python train.py --model="contrastive audio-text model" --encoder_channel_attention="se" --encoder_drop_path=0.1 --encoder_widths=[48, 64, 96, 160] --text_encoder_activation="gelu" --text_encoder_drop_path=0.1 --init="trunc_normal_002" --learning_rate=0.01 --lr_schedule="linear" --warmup_steps=50 --adamw_weight_decay_other_params=0
Rows from block 9 of the audio encoder of a small contrastive audio-text model, named by matrix and row number. Rows with one number belong to one channel. Each number is 128 + 32 x the weight over its row's rms, rounded and kept within 0 to 255. All counts start at 0. Numbers have three digits each.
Before each channel's rows are labels from the 100 clips, of 14976, where the channel reaches its highest value: "strongest on" is what is common among them. Only what is clearly more common there than usual is listed. The data: simulated sounds of rotating machines with and without faults.
# convs1: grouped (20 groups) 3x3 conv, stride 2 (encoder.blocks.9.convs.1.weight, 160x8x3x3), inputs within the group 0-7, a 3x3 kernel for each
# convs2: expand pointwise conv (encoder.blocks.9.convs.2.weight, 160x160x1x1, transposed), outputs 0-79

strongest on: speed: slow; compressor
convs1.99:133137088148065163130099147094113107144151140178105255124086132087159098118106128142130139112150117083116082115089100122085107156158183124083089143151148131185135092110155141127120129129109129105104146095151169097192
convs2.99:090152126122126088098071139112089136093172092087106185246171154135166102124098209136050085100133099127137121232140105106134114140158086108028160101119082087107142126160120120142151085075100074143099102136146108123133130106145129116183108134

strongest on: piston engine; muffled (low-pass)
convs1.51:164157146098136105086134143101090128173097089188155081121122102111134099089127139111096174105093122147154128194143063111145118072113107129117173067177121112107093100135092157130093070172117085173138083162098151089166
convs2.51:132059134099122124148109150083091160163113126116118097158118136141124205133153102102138163160117140114124153065109097104167142107115181067170176087094106177135161157066174144124125087161163138236143097137123171182160147154131120123128061129

strongest on: air leak; bearing knock
convs1.53:110113080090122168107120104105167075123129133072086130088096088065109137155131203162157168115082150113145103079076119101156106188145131123156154094112163132115072122098098077109142083138157132080117158108100125076150
convs2.53:108185128102183163148134129116090165072148108118171090196152087101151170148163114080147172121135129106117144159122157088140082135161150101147168105186146102139129102170115127095142135094196166114190086093119135111128164138158084098135112127

strongest on: thin (high-pass); electric motor
convs1.79:103106156115106192151118083134162109153145087037105161115124110133070178128139100124079078119114060148194184137091115128068156175187134117125115077119164107131136125120127114160115066116132124112146131104160111148103
convs2.79:131112158129112129150109155142117127090087155150141194192211072132148112089172212118220148134101169097073161104149125163100143128124079251123103094091137170156169134184113109093126102153149152107140138104097132134114108135109171143105090117

strongest on: air leak; electric motor
convs1.50:084147131105145070163122124137102159136150118106112122075135149123077113170183203147174185079105109125104092103166077143129162160145145122139128119133127063137071154115181103146095129090115093112072092090174143086160
convs2.50:164117105099066079095152175067198156101059132114172116120119091090073105098097114105112129145194157093112120140088118112112051139054126157141122078183175091138143139132133137067130084102206130119132114138126130129167150100158126081122096133

strongest on: squeal
convs1.19:120110119118147113116135119107125136199133081131126097151140086113111151090118152113140128106132139084104163186132065185129063232152022105122164107120135183124076102125136106137135093135156179112123112153107126127122
convs2.19:121118156131081152073156110106085166155140115125162099126128134169086213110100098086126121195148161157120115168131150115121145129115152126151158101153255080121135153147117140131116170164136095074132143118095111119099111100064206101160134063

strongest on: clipping; text has "clipped"
convs1.129:131113132051148129114153119135153119096137118199130069157161085097114158144107111125109089144138121106123104096119142151127076210147044186147191109110112110153118112141119115118145195118044108127132139144099090123163
convs2.129:136168173156138179068133135107105135102183129129149166082152109110170150138132114102098135129089094146148179124054174126089165106151166125116143158105085065128176143148119057117116084143192128129124130133138196116146122138118110115102126144

strongest on: speed: fast; conveyor; compressor
convs1.106:172204166115122110106073116136140129109139117132142125165173198143096153111122087137097095121154132114145129077076089152159167122111153078123099162134181162109163136101116140123120103172093119118097066167088150085215
convs2.106:145172104185129098143085164156145146106120131096135117124125121118234113073139119115089095138124108193101141127121124127139150132135118087134112149117141074147144096120138125104114143103184091086094148167148161031165129083112157151115140139

strongest on: air leak; bearing knock
convs1.5:063179084136090162141123088089132110097141091117166086144122135158158106217145184157170151143118123089179133120160136150110148088136091134124140116134105150122106108164096090141171116119085148104150121125152217161197
convs2.5:127093077121139123105121108093177134114120234122112110134102102104160092058105078094145150111203096139078171106130138119174113150124121131110159069081149138143147125112102109150129156155078175159139148114155151122121155158119145154112156170

strongest on: thin (high-pass); conveyor
convs1.54:173118159110126088153099134089116106162112107152153123116175132092126152117061117162173136141089130088144044235090132061142150099146114132177138157085114102156092078095123114122116119150152142138122100130138069117088
convs2.54:177125139112111072084126097121122087127158094121170151149119163133185075189071083121111098170143156156184142121128128093087070131144102132147112107105114115159196141117094121141127138088108141122162112104104175127078137132117122145108076093

strongest on: clipping; text has "clipped"; rattle
convs1.150:119153164098127121117174119128174150095092122168129159072128049095165112077140091148165206196059154077088117116075153115133107102131088108087126126139134117092082108148157098114125146139111108163097152133084120114096
convs2.150:117193185154098103194152191109103124136097164154104145126102096146102119078092051149111122115095136108126130082121118118140119066101112134134121140133100146103077128140191138102134096130098140067132125131115142090073113170087117113137115142

strongest on: piston engine; muffled (low-pass)
convs1.73:116155137101114127106160071125106092099151163150114142129146128080152103124115118079142072114110063091116083145109116140109113198089119101166103184124074207129160116129081096156160090122127160120153108090160105076057
convs2.73:129157124082170088152060102151131113133115151082153118034131108154124109038144087133148092152164126128107119099174133192091069092149080114133133048119123142157090125136095157123149095155111150183141058096160172128097083111137150184106149109

strongest on: reverberation; text has "room"; text has "reverberant"; speed: fast
convs1.120:122154112120142096111102140185122167146105180157136066155148152164088148216241187106147105094141131113072118119115117174158117129133163091126135095143152124046091093144136131123134123122123086087133110131122127121110
convs2.120:093080145117136118099088177102092106094107118087202121097136173139162073113145129129128134077119111142117135114140122136071133137074127135148093138137161102135154065140094171101118106144107102120122148126125143151128079102125120088059167176

strongest on: squeal; gearbox
convs1.17:135095098104146102081113019074148128175139124131150120083151117119153143142164125109098141126154087108074096072114152077131122103115178153137098061153126110159109158114123124081119126145106120132117110183059098132060
convs2.17:150123098006118112092108104120085189096091096096211126102081121111120116081171131114189146122129097148177155116159180168131137100090128167087141099126128092089129107115135149137167118125161130074153108131120131125175138150120156052101111113

strongest on: piston engine; speed: fast
convs1.148:108140137103146139134126125120142128115131135147117126108145148141136147126146103105137086109107139117128109196175209214046197128145130181110144180128117118178181148191177105145143113101088148114163168082184149111155
convs2.148:143101105174077177165128132190051096133087122065123094129113097107113103163139087144133110096073161100162120164136154153152053180169105066143135110078137109122134151121101102106121168164217126133161186121179165105126128123093115173120133130

strongest on: speed: fast; compressor
convs1.59:126094092122139114139111150134153193089105122126156084223140230183058162205105189156100126096118145124138114128170089152146104120126147114112134116105168114073111141136174134109123178142142116131125127127133106148127
convs2.59:155156163123157178178067123222165110083154142112104181144121145151104103142105133056116081092126107105119102099117134119137121134151103119109161108143136137182151103109119120135139123164124118103108128191158082114136116112148110119085140153

strongest on: air leak; bearing knock
convs1.7:136126168117139125117100139174074184094134100124114128156091159148109092178166195139146156112138109108094092152123133102152119091126115150107107085108135185179186095066087125117113224139136121142121136055171135139084
convs2.7:109161141070137094125170114171066177121076130167171097121135125116110143136169134088135095098168100100178111146132162172164149106122120139056122089171082144093117128167090157119176119142071103106146137140179151068146181082108105110133139130

strongest on: reverberation; text has "reverberant"; text has "room"; grinding
convs1.66:112181172117154083173163207137128119049116133167120143115100136118116112153112162083098086125084148107158099125149107119106167082096115110128117150091122115214173152183136202069129112160132091123129129134110137094112
convs2.66:137088095148100118180125214116151079116086107141049105121119050119088127124114167138118110122114136098157115133127125146137123149106104110177125154089088116144104135111085165158132096120107184111118169149107098103156137047068137063048097153

strongest on: reverberation; text has "room"; text has "reverberant"; rattle
convs1.125:136130154114138089133107115187172120062080198084100192094107103051118188099110168109116145139116109126145099092159103157113172123143116194105151127103158113140183113128146168140101170089093152155127186134114129108124
convs2.125:215128167106124147094125115122134178144156127124119138104150122172071152157173167155113098102113203180093122134062139096114084132133091103145152095097181125178107163082121149122140168147168064181133087136115091135123087113120063162118109133

strongest on: compressor; speed: fast; state: normal
convs1.121:158136095100104147106075150068121125095124092071128147145172094116118110088177110113084137119106123136045147154082134162118150140126092097142095108135054145099106128074113169123159150158163207143204161116128125144117
convs2.121:064152115104103169124093072146141112169139184130096114141114129122135135103104114140128123144088183124139117158107123053119086137142117094114149149085122096117116124128084140134139117071129127096141109032112179144135097121091099075145141155

strongest on: speed: fast; piston engine
convs1.126:145134106136089151126095127126121117110120103095099116134174134095171061090100116154111114082172138131112100112098117121134139133094162140140221107160115078063110126117119108128196084134079088054091124157109142173202
convs2.126:060165100148116152094112098102112136105112104137087146113120083167106125105066184132098151101128122129093106116084114195132190069102169134145104076163165154112116147136160133195100143107061107119105100102168129143124101138120138167090090107

strongest on: text has "speed"; speed: medium; turbine; machine: pump
convs1.84:093141110140092185129128154124156158091180108077140098109169168175118194129160154124123052078172094116133104172122120159136133130121136112081112114125086108074118144142152105055116095142101157169169140133057151144175
convs2.84:088108104079141078057052080131101138126126122170141137168114162116134108112104086138078209085131087117104112114113128134077088156098116122096170142089148100169087139102125126127096112157139156052215148095146126088123097122090070074142126159

strongest on: air leak; electric motor
convs1.109:070137124091144149101125087105095085132121130171119150061123053085153141192139192103139098114130116105152142110135111093092094176176169127118130126085132162199185125126169161120154169161106090152066131126128124148149
convs2.109:070112140118135114089083139130164129119142152149122134138129113137118117134158102102148131137170126148108162152142079097096102132139146088173131124039077108086141094145070117079120141187117123172121096155160088146135135097109160144078095158

strongest on: reverberation; grinding; electric motor
convs1.65:141108083176088139139191141095106097144107126103100127092121088139128151142114108110128128099188163132105092120109122169122099124071142112093129113112074207132172071115091174092100163162183079165103104148170069102098
convs2.65:104151086131148113132151188121100116143117180148118114105186109055132117207113149100130149071128149138084128096152132145065148199180107138159109176114085193138076134105109093116203144126136111127111169158145186115142142135094117133126190112

strongest on: text has "speed"; turbine; speed: medium; text has "thin"
convs1.81:119088074137104136156134138127184120094160125142057137111127106134117089160145201125113069078157087150117201107110167142163106162128071158125067116155091086117122128185187149110097106119136142120160176081151121127144
convs2.81:140139134100167162139095178121105123122150145129137106151095127086108121098107162106152162126150146102175116153077126105118172140141174127115106155115128140092145108155120136116133115161181200073170128127095119210127097082088099042156120147

strongest on: speed: slow; compressor; reverberation; imbalance
convs1.114:156126123131119098111122109093130110110139151134143111126145123165122146065123110187141050168091210202145182155126093149124162146097128201121073135115179179202134092130126123116100083114100097146135127174109126123149
convs2.114:141127161129115155111118129091121179173108123124128107183166114113099101107147124122124091102131164144129106097149094127142133106105089082081113144124191103112130136211139194156227142186148121135114093112059107154127085096111133130102152109

strongest on: compressor; imbalance
convs1.89:117140106116107113159111132132119112115176106109155107150107098085207113148106138210111141080124177067045219128126075119124124171125164121103136170158083164095115161125123106102116134120084113102138108118178096127153
convs2.89:083181208109165222132127166135117107120091110157114105039152133136142091125160101111077131088175140131139086082112218114146155153172120059073075134128103109190128149115148095117110131102144138118113179128132099106091115110106104181116099140

strongest on: speed: slow; compressor
convs1.98:131101125127172104134123132160135221088112096132139098072129097135148135195100173080122078161086106134150131164105151079135066147146100198168202076141101117117119110132072134111152133096139139152157100146081131131124
convs2.98:152129108126148132141096129135027122085118115143054155161140161142079123108097136075067110096123146122094174110132129109072130144146119136088144119129196146136148130146128095106131155127113126146148101143232149128130130222121125150093137130

strongest on: piston engine; imbalance
convs1.90:135141128113143120150120150114147099087094154177170173101105126218075226104160094147107149095138135118073127136129110175128122109152125148104119118151124107120093134126125121161135101111109112141103229056190134154128
convs2.90:141149204105135200148120126129147132107123115105134137053187130114148093102145156149156133137131106133114043174150073139104094117036040169219121126080125121134077112102100134145119140093143151127114184084065157152150113137134148115132116135

strongest on: speed: fast; reverberation; text has "room"; text has "reverberant"
convs1.71:125141084103163092220126192109091106163123188140172091129097123125108120122183123084101131102131099157141095084102153183061170088109119110146103142145091162106127145157071122150069168112135160129104135117152168145101
convs2.71:113210137122132103102145146090105165155111136185158163113149091117121117095140130085054155204088123110109065165083106153112127129082063154145124145102142147138038080098107124174164111126118083073094114143148164118083194161118116091094085122

strongest on: speed: fast; compressor
convs1.49:115126104125139145132159158141098138132113133175163096108113092201074203103150102117125084075133156143108122082123125139135066136125181121112128122164094123089154193129054147101131027060137118127109126137125131109114
convs2.49:104151130121168101125122109092094148120100120094096144037078119109084162131160175120096121123133098127171072120125129109096150117137124161218121192195109090120098148093052157166088147139126108171058118138118134114100185096120105089125126133

strongest on: text has "speed"; compressor; speed: medium
convs1.142:102159151094128101147129112243224183142105168060098110146122124108114132129131136122117144147106137143132099150150125129100093090142138071120188173115144126132112119074173160108155115123113089125129126127067127165186
convs2.142:122150127168129117126184141153142114121220050115164140111104100141065151138129115076089146105108123153074124144126153049156119101120097075097109140057135112046117137088154126116124137112158115110176151086122149124125121125130084140094139113